python train.py --arch="transformer" --model="sound classifier" --dataset="short pieces for a synthesised band: melody, chords, bass and drums" --train_examples=26041 --gain_aug_db=10 --n_mels=80 --hop_length=160 --input="log_mel" --spec_augment=false --win_length=400 --targets=["key", "tempo", "melody instrument", "drum pattern"] --num_classes=[24, 10, 20, 12] --norm="layernorm" --norm_position="pre" --activation="reglu" --mlp_ratio=2 --head_dim=48 --fused_qkv=false --bias="none" --qk_norm=false --parallel_block=false --dropout=0.1 --inner_norm=false --subsampling=4 --layers=12 --width=256 --positions="learned" --pooling="class_token" --mixing="mixup" --loss="binary_cross_entropy" --init="small_normal" --residual_init="scaled_by_depth" --optimizer="soap" --beta2=0.999 --lr=0.0014 --beta1=0.9 --shampoo_beta=0.999 --eps=1e-08 --precondition_frequency=16 --max_precond_dim=1024 --one_sided=false --adamw_lr_other_params=0.0022 --ema_decay=0.995 --steps=30500 --batch_size=128 --epochs=149.9 --lr_schedule="wsd" --decay_fraction=0.2 --final_lr_fraction=0 --warmup_steps=1520 --weight_decay=0.08 --adamw_weight_decay_other_params=0.05
Rows from block 3, named by matrix and row number. Rows with one number belong to one neuron. Each number is 128 + 24 x the weight over its row's rms, rounded and kept within 0 to 255. All counts start at 0. Numbers have three digits each. After the name is the row's rms in percent of the matrix's.
# gate: MLP gate (model.blocks.3.mlp.gate.weight, 512x256), inputs 0-63
# fc1: MLP up (model.blocks.3.mlp.fc1.weight, 512x256), inputs 0-63
# fc2: MLP down (model.blocks.3.mlp.fc2.weight, 256x512, transposed), outputs 0-63
gate.140 109:118119117075131135085151181133156128144140085102117128108137173084095112125129124136121126102127128097120100154117096138098235123118116164105122141107153159115107077134145129120082150142086136
fc1.140 117:114115100140123172132121160139102106113116161133143130095151111154118128124161101092140100112128125154095128086157153084146095132093126100113127149123127126096108117162138146086112143104105144
fc2.140 104:142154144135112108161096093142142111152086119134109098107091092125155138132124114134121146125148133159155038126108134125155151147129092122131127137106119185143133131141095117079108148107116128
gate.141 093:129099144190173159138149107136137107122110131152146080110143136155112111066148138143169118182137093123149101104089147088149127155136133132116118161137114122062111127153132128120152119102094119
fc1.141 098:129133188092149106092135160136095137145135155154146084097139140139083128080088127129117127125124058176100141133092128120137094143127127144119128154133140148100084126154133117055169084150132150
fc2.141 094:096098131126109157152129131099120121143118092140109107142119117067080152126149135118141149156153109128143131101146106123152121126101132152127141115176148149129152137155162122121149130151102129
gate.142 094:126099166119101133126103073138160122148116129114165141088146169127128109086182181082149078184111166118136092153138119121075133137125136169107077147123119141134170144131084151120106087138146123
fc1.142 095:139123153098148122093102147134160126128129126130153100112118145136119126099123154119117158179077131120098103150165104144165136173107152150116122137179144141105171050133158095087099106169149140
fc2.142 089:136150130157132103110122162132172154086107149084119126096096112151104118167138087135154136123147164071136179176099155123142092126152114125120157093171127160149099127149163121111105136129132152
gate.143 091:119124144116130122135113167134114131149133151162127093105125062095067108072160130148119116128145165153139132108108133150152133155124162129111117134141122151162102139142104136116147149131126157
fc1.143 084:165151129121127171129107108148134143105176109129135143126093111092161073108181134160176127167143141131118119151150115114143109113120058141129129122091094085127106101147127105138109122133160126
fc2.143 086:129122148151118098113168119129123154110110146101136135142111130169174105142134192147140187086143104111125161160144146130120101141147120133092186156132123124105086095131168126127124102145173129
gate.144 089:159120071137119103133142115133125129128112085088127145163122136152166080174075145136134157150061132122096127139147148139162152103108085154100168174161142123140128154099126174170081139121130104
fc1.144 087:145107129114130143119165119136140100139107091141111135145112114141084142173129118105094138082107167105161157099095118100100134126106115160148114152137126093089134087135127142138159124078128150
fc2.144 090:101084117108133109141104106131157117135099153157131160125134110143140131076100118113081145105154134142125109106090123110140117152180151116144149155108135184105088139121145098120148155133138110
gate.145 108:161130139122116116102108119115156105163122164115140120133110111113138118113131135111125113122138133122112157165132112097107145182105145120106148104156140148170154133106110045157093130153083070
fc1.145 108:150129156161143116084126076095123099154105138132131100146169160102169123104131130126121073092163121099129131091137108143124146190140105146121173117197149164150141151138142125142110090119126129
fc2.145 101:123102171163116141128091113120121155085159164117173141147120108167123140139152093117121136158130114153131099176081121110123156128107161157133127118152084133131103126136118094119129152135137127
gate.146 099:115133142099139178161111128097094117120162107115093121128132144149093102189078112116143125168080106145139129139102149121123132124159148104117131157131107142116115142081090133134169135134104132
fc1.146 102:098107144132117156155123159141091093133128145168107155123121136126091148158124117170110102106118144117196093116117150147110086121104143150108146136111136107119101160159119160176146102105143105
fc2.146 100:101090074141159114090112093137076162124110150161109093120139126131082119151139135124143133111099138116121136121117103163145136140122146110166116138062107133147107158153062092073110118117089116
gate.147 100:157149120120143154133141141119114139135134117104106160124176155174093130129155106131144139136113166142170097111146117138154136149169118144160163136116125124142121122113131137100143100133130159
fc1.147 097:142146108131119132113169145143103109133105099140113132101156154177107102136139096132150145115125119089095157137122100157125143127141105123144179107138120114139114092144153154078122126134098142
fc2.147 099:108118149154149131162142112142174115107129107125140120100164129074132140118116131135130106104145119124181150151152151135152135105103094146099117106145123132149128146152068092148155109146114116
gate.148 098:165144152110174117124162094149162105135108152133147121160163109162130130105129113128130113095113129153119098162134148137129132110147136118158128113117153139123121151087122107141141113143120100
fc1.148 094:173134159172117136105114112124099134094131168158171129120132137106129132148118162173061130087113111137121122108140142097185135122158123109121083129126161128163118087111156124118134131140085129
fc2.148 103:134141137131125103171146109183093137137110143113097106123165160140112143076126079127134125096123079141138134143097092100144123138124117133139120147119183098135117138115110148147143102137147147
gate.149 094:150145097115107124153163120122109139139141148121160170094147127182154150131128110116151121141137143120085121086131140127149114137130146172131116131120161163177166121143102150142118127122130185
fc1.149 090:119129119116101083163157096116147145115111140152181176138123099144150123147122146129182142154144152076095130099138175162129114119103100200148126145156159116113190109142103129093122100112133149
fc2.149 090:123134123139110142126110141112122095104164117127106097122108147117156137137147107173158137134106188072155092089123075120114129148120101109135108127133162127178152097151083126113151114099124112
gate.150 091:162094108112133153165133090138119133098158117148098110089124109131097151141134095125179092095115154126150093150103131094124120153099182125107147141100104186137117129129160124130132140179130130
fc1.150 093:166095139092108183125132133116119165131151096126167132147142155132110149163136118118135105088151150176161108121093171138145128182124149094105119162126132161102131130143077122128113136156104136
fc2.150 096:103122156124167095109097116135150122097084150144121098134143093127108164110135130082129137106157136131111155131105110100123109144109110153156122103128139128151169178186134151136156137091117103
gate.151 095:123098125149125130155122138125058138091141145142087157098150162105136167119134134157139159108154088134147144142142148148116128176123140175096131134151099113151118140141115089090132131107121086
fc1.151 089:148143128095145115154125122119091121098124118123128134113131135116159103155125172130121109135108146159140141134145130134103142100150165121121097126098120145109128151130141153137133150149131118
fc2.151 088:108111171086078157124143122162099128084103092118109121148108127134105094083061141116130121167140102113149160123093140127156116129126152161148163127112121122091108125120146144149143151113126136
gate.152 089:112155162147116153112123138132149156115132165121140133109118097124123119119157091090126090106142080113113102159148157133099136121128123140113090116198094160114182142178125092152122161129130134
fc1.152 086:182106143090131139087128118165132112141153103152141135129162110134101093148150154094140119112139123158168105133140122075114103087129156101154129106142135095177163106104154121111146105136141131
fc2.152 086:133131132114106105134144129117128164134128137077146135112158118120171111116127135106117107158114126129139121092147113112085117102121113139136160152137144101148089137133116141080120093072125121
gate.153 094:122138142163080130118129174114123136127111147106140117082135134116131108117106154099099120114165137094107112112124137129117086110084129125120156135124145142179129154114139161169139161143153164
fc1.153 093:126144118155127116116114150149127122118130115127101154121145138121153117170128109144155164122150135136157114129103152162141167148150113142110154125088119119115161132089126152116149126146182122
fc2.153 094:124090113127156158149095134126107090158135143085121163148160138115131135125159135076110155171090097119115162124122130148117096126149126144088142130101143133097114172115104113171159131109120103
gate.154 091:123117097115091131127132139106130113134115135148118150127148147145136135132136146154117096124081119098124130106111147107103086123161075163166144144146146130116102102166148127124121140096139147
fc1.154 093:142118141162111129133098121123153123118114136111175121133094119147208125087173152096100160102068135132095158139155140157120121100108124141139147159152137134148122133128153141105147116101152127
fc2.154 090:123148145075145128145110116117096122140123163127152089156110144145128147112085118136121136099127186131160096093094114104107182150145118150104136109136144171157108093093133191120148150144153114
gate.155 094:108113145139119121109154168071102106139143102110153101121091103131132085121126175129133167158089122114099138147065134119143135103132151141115140118123189103113133118125110124123114156132183114
fc1.155 093:087115102157114143169160160146156125146150123156125083130138154117097141127105164113122166110125125125140140144111197108150124143110103113124087127146115096148154114139120106090136145176184138
fc2.155 097:151112139125109122115145132086134150130097174149112136127156102143120142147082133129143154165129072171087097078100149110138124119124143135131159217127124109124125134152149114131113120080122099
gate.156 089:163142093140122112100124107130150138134107144136136175120115118155121129173126102105149118123130130131085163116119123141128110115125138106086113162132095141161135128092166096164130117110125149
fc1.156 096:184120087123102081085112112105138148134156148125160108085129115163093141122151093111135140151129098100118103108124134138076136165133122107097140124098098086140129132100158115125154087091119110
fc2.156 096:124111124084104150182142155119122137108117133159127126143124140156123082154097114099165137132089148088130140143111126099125160124095172121151127156086108159098127078125138139129104138138127135
gate.157 090:102120110169142127110156108128157125155112140125169144130094124150175146180130113119137144169108071105142148094127133109128118129117178138103120130128146122171154099141176151138132133110136117
fc1.157 085:132100131122177185082136136098156126123130101110156134137114149109175103149097122113137128120143143132108183098116145139114146091077152157132093174083131109148150086153130086123119122194107130
fc2.157 093:104171131150130117122090147103124084144086144131136154139146124120125111117158154159110095133120095071145117139135136123121170149095103117156131152139144141116142173127138163177161119139124121
gate.158 095:141132132117144125111125157139114068143141164153115164137072148151105077148121130121149150130115148161086159167134135089139111150127109146100138137121114104108142132096141107140159114154150080
fc1.158 093:147099085111125101161152131123099076155156168166172155133098142141089088150168095147119126090127172189107156132136093164130132119131139162092116150106106131125138123086108136089189106135164104
fc2.158 101:125120075116128118163094129095137156169104095146122131133166122103152136147153174135113081110128126132133145112141142132129113136153091147125127111121101119132108164066130151139074134146124124
gate.159 088:116088127156117117099136100097154124129150144143136121143125139141129163131114138105162147143120149141128109133131135117121121134119135112104145168104102070137101095086113099133130124107141128
fc1.159 094:148125133117099084153111119114135201131104104122110119093140126122094135139129165136100188157138133121118147167088092149092108126139153109125130095114127151130152156131133130119157127120083121
fc2.159 091:123117126112134157142142134120111132133110113100155149089106133144108093112137137098108117097153129138122134097123093132168140088138157109136107190111149118101132107117133108116150105058138160
gate.160 098:083123143130138120157145144133148115173138117115093097074108175148119131186124157105091148150097129135181118083153121175140158170129162117142103133153161164150132127117096139189145118119176151
fc1.160 099:152151115172102111111140110127141081112116123105117176124143104129148134146122108106127108091140131117065153084109135104171090156145121115131122125073071153090087103105118154128128104121082083
fc2.160 097:128146081147153168164173098135173147134147101132133158103096119150131092091095115137123136121157123115205090160126116092144170161150098148115076144160162141145145133100181109112120165125175116
gate.161 105:152123139128136102112113142104126095107139120141130107134130137095146104135081116126110158122116096114123071115129108076093181139134154149143131101142111167121119160156121130132121129137169150
fc1.161 108:110134161147117104113130128126150172112112145161122126104098092115135149133145141156128091168145124118148157093158141137097125140144139077111102112131122103138143072156122118143119116106123118
fc2.161 109:127124127122107140107136115146116129114164146114112173166124150131091107154138114128126129141133127174121126134134119105132099119171143122142144110153137098085138146127131100163131129130164154
gate.162 093:115139179104142125144099170155138123080104083151152122139164133180110132119119128133127125153096098134120102131118151153139107076136178111134113124148176129104172140118139105116127119148088153
fc1.162 098:136146110106150101120133121160124124121133146107152111175107137172095119083126085141076116144128109076121134165107127100136137192138139122130117136149159124134152164133150191155106161089115135
fc2.162 092:152095133140129122105102101136141167123171145138125126127114127120100136111093116076146126041135144111196123118130119140146139077122122145124167119104128120164126098093122153125104106109140147
gate.163 111:133117108149124114073144144117160119102112115122113157085133129137129110150115140125160092140111102125119120092101130131135096195102152136153109105142107157121090137124117165106163093105138111
fc1.163 109:121166159100099138163143135118122118139092087111133144128150168147168116128137145139116111090149115123146125097158144098123169110096131116146132152108114096127104171144122106123118131144137127
fc2.163 105:166135130121144093050101154144149140096166119085151148109161133133129138110104095140134151107083130105139175102128159142132139180123178132139132109154118158137147139125136104128163177151101138
gate.164 103:147097116139137142091081081105183144147156111138103186174094135129111123114129103135159146151142125140115112127120147130144134152122089128115133119153122126160129115123122126117140141116098111
fc1.164 098:124114153092108181134091129109159104145105130105112152137084146156161145126160118131095178115114115112126128100096137142117137209116106136184104129173149126111175130081132115126134108116070147
fc2.164 100:154164107095152166177104098099090103101136161126165157124114112123142136155136172117128118154100151091164124136145124151110094073130115120097134121131113141094143112152132096134150107125162113
gate.165 112:122137107109135080102155129146135134132121099126122138158154137101141109144133143133118119139135099100177117145192120146124137120114120123128141112133137125112085087153132131072133108067140141
fc1.165 108:143119165120135176123108133137133126101162132150155094101101128171082156094114104126113161101162153153103157090096150141102107168105134131106146120154127154119149135112119132166128149129116126
fc2.165 106:087117103075151133124064121146151148139105123154141152145119104087147137146118122140130165130122134140120116092118161166097179168123114132157131103130147114151129141154149140124127124118125138
gate.166 096:139102137137142149158090148128120125120108112141113144151123125155077136113145127148132151138123180127128127121091133104171128134160124109102081117124148112136149085131105136129125150116109117
fc1.166 099:125117163095160142121134127113147129116123097128149137117157099109127119135157138127155077101104154065168097151146163086151100160153139119106091162096144114140144123122145182158110111085134116
fc2.166 096:160121143072152114138149136131113116110106088117096118149129141150103143119096099126157098190137127131102098129111111115121148147140131157128140140127129139172104139118153121118120148157132089
gate.167 106:131134091106145099133112103095052088109145133120134123168150157130150118124133074146129149103173141128132115104099130129131108147135086129109121125160134133112114120163142128137140138137144126
fc1.167 103:125134165138144120148118153117096107098133125123160147115116124144121126125124146110142121064155121139170138089131140122119152143091095151129119150139160146147086129139163159139137113144141130
fc2.167 091:095133128144084125131141112121136125156146151141171098115071149150163087097093146134156126165092087138132125111150132141146108111108110136098153130124150133122119134110115178103107118152102145
gate.168 096:127101182116152113115142113138153130114117112155113108077117133122123138109092102121121137113140146142119125163155159116119165145119128109117106148133120133116105131085091120154139218174158133
fc1.168 096:113106159130126129157140135117141091126075117138098114092167158115122161116146140142143132067142120133125122157121142113104136136142110137108076137109134107109090130113084099090104167162121169
fc2.168 096:115071179174108181092143134142143151155151135135130099112136122107122121142104139154162121135127104123148135119124139135104137097121148140123139129090125131147149078124134145108153129133109120
gate.169 101:135138077150145100126099129136142148153107148115130094139125121119127097158119124113120096105110145074146127152109154109099109116109138135110108095127171204107127127103129094104137155156129153
fc1.169 103:111100157141145128134111128101103111073144112147148118101069114121114148067102142109124122158120110163099136132151076145112160142111140115098075145162100062104121146149139147184104093110114087
fc2.169 108:139141126133025126152110135127127144162178127149119150116102111129160182138139116136099118172121146115139134123138131092114166132081110168152103131142129177139138134145175149118117162140170112
gate.170 106:165123119101158116163116126152103124127156137141102154159127118107136140076095139137155129137123066139143094139141122138143144102103101114118093139089098116137147140136095132131138156136109143
fc1.170 100:127080109091118154129098114126124105103123120102132098130178104158100112133132087130103096100102154146116125121136120135103111147131147152136112120110157093124126115122130095138189143148124119
fc2.170 100:066106127117096097135087145099085097158143111096153109143138054131123134110122135141160128123129097122139171091146119141155134118173102128147185097108126168150082107143179163138099124105120135
gate.171 110:153174083126115120153110139125109117114152144148152108113113121111151111129130177128128127155066114150161104102110072108179111115153107091136083117128136101075142126125162139137142170166137127
fc1.171 107:103110115110127102161159147105162149148113169173099122150155134121133139135092148120097063089150105179111185160151117079078163122145136098145136153143104098091121115128146113112147127144131140
fc2.171 114:101159159107163137098124123136109142134130122091176126142083141158130137122169154158137155138110115098121113131171038170156111136103135137172154122108136126147143096119119135158105124120145103
gate.172 101:090145110154142112181063121120161174109104120112147117112145129168113136133131120100114093131128095142140102163118093123151157183083086107105129067101107110132161097122159136098081082147091082
fc1.172 094:171148123127170121141143189160134137126147110124185153111147165156181129092123085137130155119103142123075136100103152116164131129102104155083132111156148101108117114130103157141095109113093144
fc2.172 096:100164115167151130103119120099160142139124129126103158087119119124128107155163115117094129117169146153123091080139126127115094131135134136153171115119146198105153129119142119089135140192163163
gate.173 096:166090151128127150125124087095097164147105115074141141123093119118132172070128079147156093096111100145109084125126166133118135178128098110109123117147149150143136081170134179088121131129082143
fc1.173 093:111086114100163113123093132142135144121084139132108161121162129115149167125148119153158137112118137128154117141131109111110100114144137089074089130121153086096130149180084143132095139141116155
fc2.173 095:181110122095094153114139117118100149137139120150152137122157126082134132160100108131132140117112111116102152133102162166134097174145127123131118115155103116112109160054142117134124146150117148
gate.174 105:128125169113138097112123151140131100100133149088109107139104159134118103124119104111109150114108110135114142103133085123124115113086120145126168133128168133131165166111152127118110136069140176
fc1.174 113:137133174174160104131120126122104094126147143136126081133142152165140110095108089085120114126107130140111118080147109119135096126116123126114122124128144095152146184094173126101122154095122193
fc2.174 109:095135094147132162100154133142160133138161133097131102100112148101140135130133170131099147129107100126113173172132116128111107130119156123124113136142107121144157166131118127136118120139101148
gate.175 108:147133123115097104114126176131092163140150127087124117117100165140123128132106111191154136121122122122110098122151118128133131137107108160094109123110096134141102143109133090148120119133156094
fc1.175 112:119153131110098118125153135124076105119116139114100131124115148122163121157097132129137117082144068155123096124116125115144126139115141120127096116138094190118135146140118112140095153159135117
fc2.175 105:158131135134111156165078144128115126121123168136113154141101132155116083125147135120140139111075148131128136127108124120120128152156145155115119129111076082126108118123156086117230170101103110
gate.176 094:114156107141118134158156143130148126207112121151104103123108126106117126140130107093116138185112155153138128084114144130129100182091169109105133100106156067150141111147131143134122087089132112
fc1.176 096:133078095109127138100153126137176099143121149162120135096126123142126180138122114167175137144110135084129117142168184143125139154113108123107136125116154089106097105112157146127115153097173159
fc2.176 094:123129159144104114147125090123138134141081122125112082150112130099134110153138136103124110134131116113105179103108124115069141165136167135140145118141141134142146116155161131164140076150131096
gate.177 102:162118117090149121156158121149137130099140105092085166184112146133149133116140159133158139160134136137155121119209143151122145108126132129110130132145148096091081175156142156151143135108134105
fc1.177 102:136112106115117113141151133134106169145121132179095067161095125118177141110169135152116151106113120141118134155149146147099129113153133126100099153117121159125107089125107116128121114109132131
fc2.177 104:168126139097120119117121082150125134112086175124065126045107134112144169163169119120071149123122112121119114137112141121127123123116088119121150139137131149091129140129096193144129137182168129
gate.178 104:148118065136164146114082183136123109131138163120143114109115109128127120104121130101131190159108123159125110101122144124153145106134108181099132110075125112147161105091108105105098132128102099
fc1.178 104:086116141171131122137124107153097141111184160124131084127111123147097140095119142163107119139124123166115137143125128102101090136141129087111117123115139160093138109141178137118132111146110085
fc2.178 103:176143133140139151103117118073155127158127157121137089148116109109147133145094135087131152113113143144149149140151148109112139107157125106151127106140136120107141157116141102120144158128095114
gate.179 115:131144160150099150102115121108083148154133154116175101117106154116113118110091148113140176110110141134091110089141101120141115099114119106132166110106148129112124090126144110093159113113112072
fc1.179 116:126120141125098183130134153121128127157092131117174117085126142134139132099128113119134150112091156156121158090139115134133123103157118142136150120179149092118142141193127118103109141102150103
fc2.179 105:148088156104118141123173088099138148124156092087109111104156088141136176147098155077140119103096136090143120161096076092104086117133139117105123135175105127090146158122155129112174108107109128
gate.180 103:143119146144141114117132136166108102132126147151124166106104116135131087137126096158150118105098108153125111073120067137102145137075099156094137119109147082122128135131140153109157124142130122
fc1.180 101:135126148122093150117138115096142156073174134120165120145140088145123114115130123098152151107141173090169129150130161159106115152143146117144125094136093104129102129121116093136117109119155145
fc2.180 095:152095112187081133130137107137105068112137101063113094123149101136118113164148127155106121150105155092113127129096122111085132137117101116151139131158092137134114098171111175156115164149167129
gate.181 099:154083130085097173127124095111172112122163123088085119146157144143107136114093175141100116095150115126128060132134091083138138151120094141123128146134111121158179090136129124100130106111139095
fc1.181 102:095109147145128112111146135161122164085113132129139159143096120113133120162144096144135111110087101123143117161129106116163115135127158113135103112106125169085136144111114109132102126121194120
fc2.181 100:153126135109176118182130133097139140098144129134103132166138123142134100110072133090090075130144124152113131124106132136130132126147121156153107115117157111134117113076141165168146129109097160
gate.182 100:139119100107169103118132106126131113117126149104095127135114152121112112130130171129166107149111167109113092121148121139126074116116140128135150128077109141151104123135147130109096095148175139
fc1.182 100:179156149142148132122130124120117153133138129127157118119112137113129120039076105126120109203106163109108105155173112161148123147125144146087149119104149176149094177123142094150098140077129169
fc2.182 098:171112095154103138088110117114189108129131143135120142109159111156093115123154118077119124123128163127160141105100102118100123140108143155144170114150096113111144126141094101117177119146156140
gate.183 100:101121135131116150136108118125103088187133106171124110139119134130138120136090144122121127175166142138119153164163127122137159123106147145105124120126100135114099137149087091174131130112150086
fc1.183 098:124134097177155131106125094186098097156156087111148120134161146133123108131106124167127120165183152117114164147132137114159097153096139179133112134147106127140128104120087114139116178151155112
fc2.183 099:170134102133138110141097142118177149121107128114158118146141162137143101115129106129094149077108137080176102170096141129121090098152082075108129101148158157154145125126098086116113092085149131
gate.184 093:138140109101156127107114119148119116108147093083136155143154118118129104167124131127119159140104135133138166156097124143152126102141122125157089076128099129138113144142166097145118098123135080
fc1.184 098:127131165140117106106131136153153129132132084122175130111158111152111142142123124143139116114157107099132106116110125093126109108137128086114144080142119159113121126163101112149146085081098120
fc2.184 096:102087148173157146155151128102088108140151171061143133162152145095133103118105144133151080099088131144117130153109144162126141150107108151098163193158135117130106134141113091117145107151171130
gate.185 092:134133112152088110132128149129143104156187118122127121129148151116154118123077121139104148158142136130161139098110106128150133139150144140172133142118123138110145097158161125116088136122120120
fc1.185 095:123125155127150147133116139150097126107084136118103126120144147139157144094142127143132143089090099156140152134165151124075166112150132088080153124144130152132091132108101142110165097129137127
fc2.185 095:143144083112090133105121141138119127141163111144106143106115129178154164122114131121124091132114155112137161109131178132136104140105070151099114158108137115161110146124164124099096109106120132
gate.186 103:120171116170091082114136110123114065154145096104130097109156140099138082143141123105163151126127117107115149116102123145132121156141161091065085153160129170098158119134091121100171135123149115
fc1.186 108:135173141129124130147107125120140100170139113101065139116184100113179149101153160140120172125104114150107126101110152147112122123146170120136146128095171194085107159100126111107105112141150133
fc2.186 100:138122136088133151149135128132135122079120123121112160107095135131127061104080181109140134139183141139164138135106098119143127144122131159087141139128097121149131130135096115133151110089113122
gate.187 104:142094116092144126137120115169112104165104124100148113136105106155118152163148146120143140111147145141133153161162120106135129132204113156093133174119081110107122090139121089123112130114107114
fc1.187 104:155156096095125123116116153153129140123148081099151161174115138122117139098102133077127097099124120129118146152122150141138126138105150187132110116087092160155121122154156150104110130129113105
fc2.187 099:122131069118127127084139122121132113101086153117114150133103144106113123125125106134129175144100120151155145140141119100135108128131102148090135158144137143063148126117106072126109086186150142
gate.188 095:106134106116078148135177147144131141164126157113176122154149119156133105142121144097131155123100122113150114168164147126120131100119140096136166111125141114143111094097115129129130148143117100
fc1.188 094:123117127089107162101148150123159117122090124150183141183124106167169136131150139128120124176112086098094144099200071139118145158119207124122143121125095132130103134114120156116111114123101118
fc2.188 093:181086130135110085161108107093124110136139147162116149136139144097162118138121115095108099103103104135097109139159166136102126115107111116110151110128094113132148134131160166134073139138080105
gate.189 091:123116100116125127108121153139160097131148111156107175115111102134135105135139104145116085116156079106113106124125133073165127121098130153125118098132155111114124129148150108084104165133083104
fc1.189 095:105164114147127130122137083117113146158093131117147113151158127133098169089121160133155185143114159129153111152153136164118121104148146103135151149118127146144136130113142136165180147099128154
fc2.189 096:125113123160119093160125136124137097134195121135113126158116097191139095144142147146113128154109153110106159153144161128113147143118108171102130109116116148145110139154118164130142160141152124
gate.190 096:143142124115120112098133155154110153127073136138115151102135123162121128139134114130159121095130143132126151102121170100121147146146132119094111123111172105124149132120102111094153138110122171
fc1.190 096:176143149086164129135160112107140121121108140121126153118144077176102148100128126112163128125116149164135167129150163091136113170132115158115090131156164151137134133116122134121148155137129152
fc2.190 098:092115154151138148135115134153136095106127112115141063140141162115121171108138152166115119127120107101096099098111141154137181129148126112151110112163077120107105091118122115132148146127141086
gate.191 106:162169133141132100106108161144143139121095129118108151127115119171118090117128120117164142146108144131092127116102143118136180113170127115117135178129115157104143127131163094133108162082084109
fc1.191 106:114099147132164097127147145106101119152156112148140137148122133089127118110098160128104099129121105127104121123135113148096145090125126113167125072102127093146106121136131116129100111139183140
fc2.191 103:130137164119113105113126134102123120155140122131127137153138118127155101115141158136107114123131122120181161176134175110115145116157097135100130167142119145130116152098176122092140156149172141
gate.192 123:103112111119112132123118117155142112133137116127132128146130121148106121126138096095134151122135130092131140099134126102131130153216162099130143199113166138143164136128114131074137153126112157
fc1.192 135:124165118109116137125119137105153137135152101125133155100105125117124112123090184138127121115126143159132083113104145142120108125110102118119092076114136113101099152108094116159130102147118144
fc2.192 124:114100135127133141157160115115099148143092142133114132104145128141117155154116101161136131115145106100113139133149160122131155133098109135179146082176108120141120148138135163145093177137124095
gate.193 093:104132094172118164122112123104125116103159189148122108099169158102125124131108116160171141125171133136111098121117159123147115121137128142117103132130147137081175115133138162162110117143107157
fc1.193 090:085137090197154099156112108126151109147160136146130160137156139117102102103129083148119152135158110129153126132167148148118122104113100111104143107118148162146088133105123118170130138171126158
fc2.193 087:119080119133133138151158095116167159120121105074140131110114182139134125127155147176105124153128091138118084133115096141142115126120128122107147127099165136074108137115126183132129120116176151
gate.194 100:146137131098150098112169129130108127144119126171122120108156136151104113148112150089160131153125125115109088118139128115151164127113128087157101133134139185115119093123109132148165142125192138
fc1.194 107:107161087081136127139110111135148096134114098136115098088089107078164104154161123115154169153092136126099122131106138157122107138144100129071140205104113100144164145148108117174115126146168136
fc2.194 103:141094160127121131104121100157140132156175162142087077111109123085139156138144144117101125112110145152131142103142120089113126141115133093114128119122104141087111161124097134139111155136087136
gate.195 099:143147149161116096087141122069104124110106142171096084102129103111123092097110082121130170081156097139105132091128112120125073120129090139110125130155151119055106119126099140078124122140091162
fc1.195 093:112137045119192107139104162110143129131146127133144102162163109129149146116124147133097101141140125151135095151108148159114147126129149109119175090140123096172156161122110144140105150095131131
fc2.195 099:137202164176134145141133067153116134117100134141117135153140159122090113153114125101101175111125116119152130147115115135113082161156096130143130136090128140127091131110129159141121101103128140
gate.196 129:145101129167125125122136122123114076170134121081113103128154096132074103139109149070168145104132124133133109094143121148135103120105131129121115124128174128153141142139149137125157123141154158
fc1.196 130:140153095131120149121103135151173172051121158157160133089127138123154141115176124181127122147129128117106127148112158131135146132100122123098134147113118146137127156119126114166120141140079113
fc2.196 126:121168104144142146127109149158145127108146150132124146140150134160120151136110106085115169092131098095139167149139112158075151123158084137125146110095144101158138130155135151123130148101161107
gate.197 092:177146085156114166130175131108137070151145114060105154086113136121144128119116105125139121171118097070125144115118137131153127152141138143165172110136149124112129127169133120135096098125174119
fc1.197 086:149099110130124179131183156159123098110124138164117106128117111112074104111131135109129189087129132157118109129151122137154099155125119085156138122125080120106157132103118110180092131156136113
fc2.197 087:124128156099166178150088090141128133170124152158127134126176115143105123128129114116174109110109139134144139143111135127130090104055130132150127163113099176118117149132139102148157143104100093
gate.198 091:116139085116107115138139141122153115154108143118088090160159123132168152076123137108122160096141116097118161152126115137122125165096172134141119135125124103107150077103104121162129116130105124
fc1.198 087:125160133168127098139127127124110129118127137139126154153148125153111145125102153083135102115124114079061139070127110139143147137121135130105125155147148132148155095143098121154100144122139145
fc2.198 087:111110127138153120113143143090155124102125095125127125101085170121098139130116121148167137080158148131147104108126181165119125145123138136135114158106127110136115159102145092124101123138087111
gate.199 115:130134170110137149146140143118172152108120141158101163050107128113131140139097116113103133151122124138146103151147153109099136170125107120126168064112157101155124136128084117120118123111123188
fc1.199 115:120151152111106125136137111117161147124121147169133159075114149112154136128096119118141168146111133139158119171138148095105154166129134096176183068148147095124142127115097111161117137110102186
fc2.199 119:166128153120127122117103119129100135125123142129142130173166098097119097124152222090131102155125158153146098105159140118126116095129135159164141177082117092119067125157111097139109131133163131
gate.200 097:135118105119166142092127186137173114151139102128134129122111116123093115092152136114163092140130136125158069114159158139131149158148172120140108120174114156146132137139100123138095130134118124
fc1.200 109:158086146176131131104150151153075138116097189133092136066140092158130140125137170108119117135129120146092147144114126173126152121120121166128160107071159068121117146119091116123153149082127154
fc2.200 099:136177164139152094130085128124150112102091139108116079133136126144107107142163141133172082128120109129151117109103155086118114125140126123131142149112126145109096144078127150118143139144137066
gate.201 098:124148115153103119096191122134150100128133111128114120096130157112090178133097153145164140125097153144100136114156126151157128138140110098106112142120135096139113111119123144140083159125171109
fc1.201 096:119084166102123097157101124128099133144129145159108128137147119121132094127134092111125152128200122188109103125181138105117118178138113149146150124139100125130129118129170136130161114096090116
fc2.201 097:117163137172132152131093133147145100106097124140140156120123129124122120104070102121153125135135095129133099078102163122125118154102150102097139147079136122125116109170161166091137085135112140
gate.202 098:103089109153132096111093116127131137118138151116105158118144159143125118102107110139116151089136123112150111146160154140109131100092104135096138123129122104158092085102143131121105114131094143
fc1.202 093:118108109149146160121146118150078123140140119123100090113070070144159144154120169123120144152150144134123157151111149102152107116112139107138178108083131130112146161118168147136107090134177164
fc2.202 099:116163143141129111116090111139172151146127157094102131143197146134136128116141125141149141144125104150150105141099088094147097115129083128128135197083128103171128139120146111153122167104123164